{
  "color_jitter": 0.1,
  "init": "torch_default",
  "optimizer": "soap",
  "weight_decay": 0.3,
  "adamw_weight_decay_other_params": 0
}
Rows from block 4, named by matrix and row number. Each number is 500 + 25 x the weight over its row's rms, rounded and kept within 0 to 999. All counts start at 0. Numbers have three digits each. After the name is the row's rms in percent of the matrix's.
# fc1: squeeze-excite reduce (model.blocks.4.se.fc1.weight, 48x384), inputs 144-191
fc1.0 115:469519483501507492512529528509486485491480515496525526471467512486503461513493543484476519511545465528484519488508456496547463503497472483483473
fc1.1 125:499532537544458469487499551481507503491516525484500507528501502515532461463493495500551512465493533535513474468553526509456540477480495468475460
fc1.2 080:527494466517533495472526546537523493501510494499490515500509514519478494497547521489539507520525480481532511498509502467492494534514495493485497
fc1.3 107:443531503500518453473506502505510507538491507502642494484526490492482488473520558511509528517523500527469523486530478542505480503507467529468511
fc1.4 108:494545522539474514472501505471482515506491487472553469462486470478516459479523528508511506536525513493489489482494481495464510546495529528486504
fc1.5 080:489515496470525492521507478523516495532453478518481482492481483499516462551480527481542499507460453519503522555512495497522484480511495493530499
fc1.6 130:518486488504522511485584464520509477510504470519499486494504487448496496554502539503496486528493496469490508522461477519480490542488494517519479
fc1.7 101:475553473549499515477510520502485510510478504546527472500493490490493468487522519503488515474558521503489507500514509564475524502485506464483538
fc1.8 089:477516463513531494509512496497477466502504513486440568478484496507524515504480479466479518529506506502482531488475549500500504535525538480475554
fc1.9 077:462458504469519508495531522492423518509513493504505521512444478479519518491477491502486510509502459491508491468493522470480477519527450517499496
fc1.10 100:554504505488466529483526446509490506465488516487499502481499525498471504520498514502490487520484518564475523463533504513475494515529511511493524
fc1.11 099:550531476500527500486490490583489502499489476495434541527483533522461459510498494525481498500494509484496500431516506508486516497502513512473498
fc1.12 086:548521516523473501460482536516475541515516517534503502449502480479468485494495505474499499476526523515496513490484525521482491484481514491486457
fc1.13 100:507531516501505486517497491525492538507482533534543498518509510510487492501539508499502560495499505512505494503462502487512546516501460489482506
fc1.14 096:474520452490515486512562463492503504521493528521533532489475492526509503532527528528488494559489519522466502525527467515520483507493492492484482
fc1.15 125:478506484451511477448496497469493448548519490493491477526464473509496507461449475485502442477470501462540527487515492476479486468502498525499514
fc1.16 104:519520536542502480465480526498509500491519518508510478457507472475531468475514509496531537475540531535486531482517488513508523526490528493490489
fc1.17 097:496534511552504508533498470516528491519506444539557474477501513502493503520520512524502523435463493497527528482509544530478486521484506502493487
fc1.18 088:534509514527497476477530483519508489491538455502538480439486485492510449514525531560507532498520487544516489492526480469457469526531439504457496
fc1.19 090:487516502539502487475512500449501510485458536488487493501504512521482530478480457465533465487496503509541529475513507480507484495475505487511488
fc1.20 082:495552499509502490527488521581536486534464474507506506481503498506511471512511501474531533493502530482473479462506512540470503502495531512510481
fc1.21 090:504490534531533510480524521463520493484526511511521471497469487503515487483498474513536498483455488488536481512498477515498496510516529502497494
fc1.22 089:487515495513563480468522502472504515484536498523483494474460476474513518465490504501491494557509492511514540491484449524547467490515500562453528
fc1.23 097:547524479515483494457455507557499520504507451514484515491467498490504457495497462448502498475440468496512473492501492487492484449531462564484514
fc1.24 108:493501501483451490530460501527475513486520474485472491497481531497504510447482509489461547459482482523524494505513489459512486485500532490558459
fc1.25 078:508523503511432502492511498484463484483525477478527494478495477491527495470523479495470544440452500441502528500516490540500506477494489496509506
fc1.26 095:479533515550529492487479511489509559489527501495508459499520482494495503447513504528512535484524517511534502479517517504501490491492549445486475
fc1.27 149:511527511516452491483441544521479554482512508499511502525458475501532438439552501497519517503515486530480497482539510498489568482496476475488492
fc1.28 086:482530504474487493467504532511507494518519505522455488521466462498530478531486525511492476505506512504559508530500501473502500510529522496513565
fc1.29 107:492473519516521471476495497429531488472484479520546468484487477482483467484494571516471491462535489525508526506515518538494489492492458556487425
fc1.30 135:508528508552489472491495503516465549498526477463515475501485512499536455450542525485503542466522510528515497481531506531468534490490482446495498
fc1.31 113:525501516522474539481478481527482510509493542496500467488478503503488490494456536500482518513504494483469492465482493504488535488492522537472493
fc1.32 088:508484525525479520455480474526503484466474478466449501510489511459506470466483500507536508517495541550496537448487525517459523514507524519479484
fc1.33 093:501510466492529477493503547535541479520495505518524482447532502510506521486471522542481526453496515505488523493528521516496492460508461529502493
fc1.34 096:493531478499507521495472505546461514489479498528502502546456539498478489523506460540486513523478539499476447451471504481505499522544454519487536
fc1.35 074:471470445453503521475528487489483499525502518523488491488444562519508577498486520468490468479512474510505483490524479530502473479507503507483497
fc1.36 084:510531528521484522511436485522487487537515504534523474462485498494538455485539548487498522481507470464524477481527507538510515518522482523448469
fc1.37 090:506515518509467504476487475492504471513479539529466504489485523449496517497489519530485504502513497496410493516484503504480522485500532508498512
fc1.38 105:496512530545481500472502495497532529516483484533496493478520499517463502467475472467507477493447505512512514465505486493470509479492519488488464
fc1.39 113:495528519472511502482489533513490493524495528538542512491452481475485431480501577520496544473529518506477460493530498501502517493493492492474505
fc1.40 076:520515475493474533487461537520445499470491492512515490468463491535484488503494488489453544495511506514534518513488483464560488492530512539496524
fc1.41 084:533506497518465473501500514504508532473546527475551512476491506510497520513493568490474532462566515525498511523495476541501517490484511471496501
fc1.42 113:497517506520470477515455471495531478499497502519505503498483495486497504480517488531512484478494520505529537501526551477462484495504520508500530
fc1.43 104:513501509463473516469492512474501488530493526500485503503479494497494468457444496504512488473525497500483528509506482463533509464495465511487450
fc1.44 090:553507534539486519512458488553474512492548464484500436481495471494456462531513553514448500530502551515534539489490496491523547476495528491463493
fc1.45 096:501505494471497523469495496493501503498512483449524471495460473516476474500467519520484469480442528511537538476527511466486495470505503495487533
fc1.46 093:494539501523488472517501506482530545520516480551530462466473475488480474487527487511505512504461498472499525506494468499490497506494455467493544
fc1.47 113:546522485490485520495500524564515498454486503473506513482462513473500484532490531496476518555493481516516516462553475494492497498546501474466547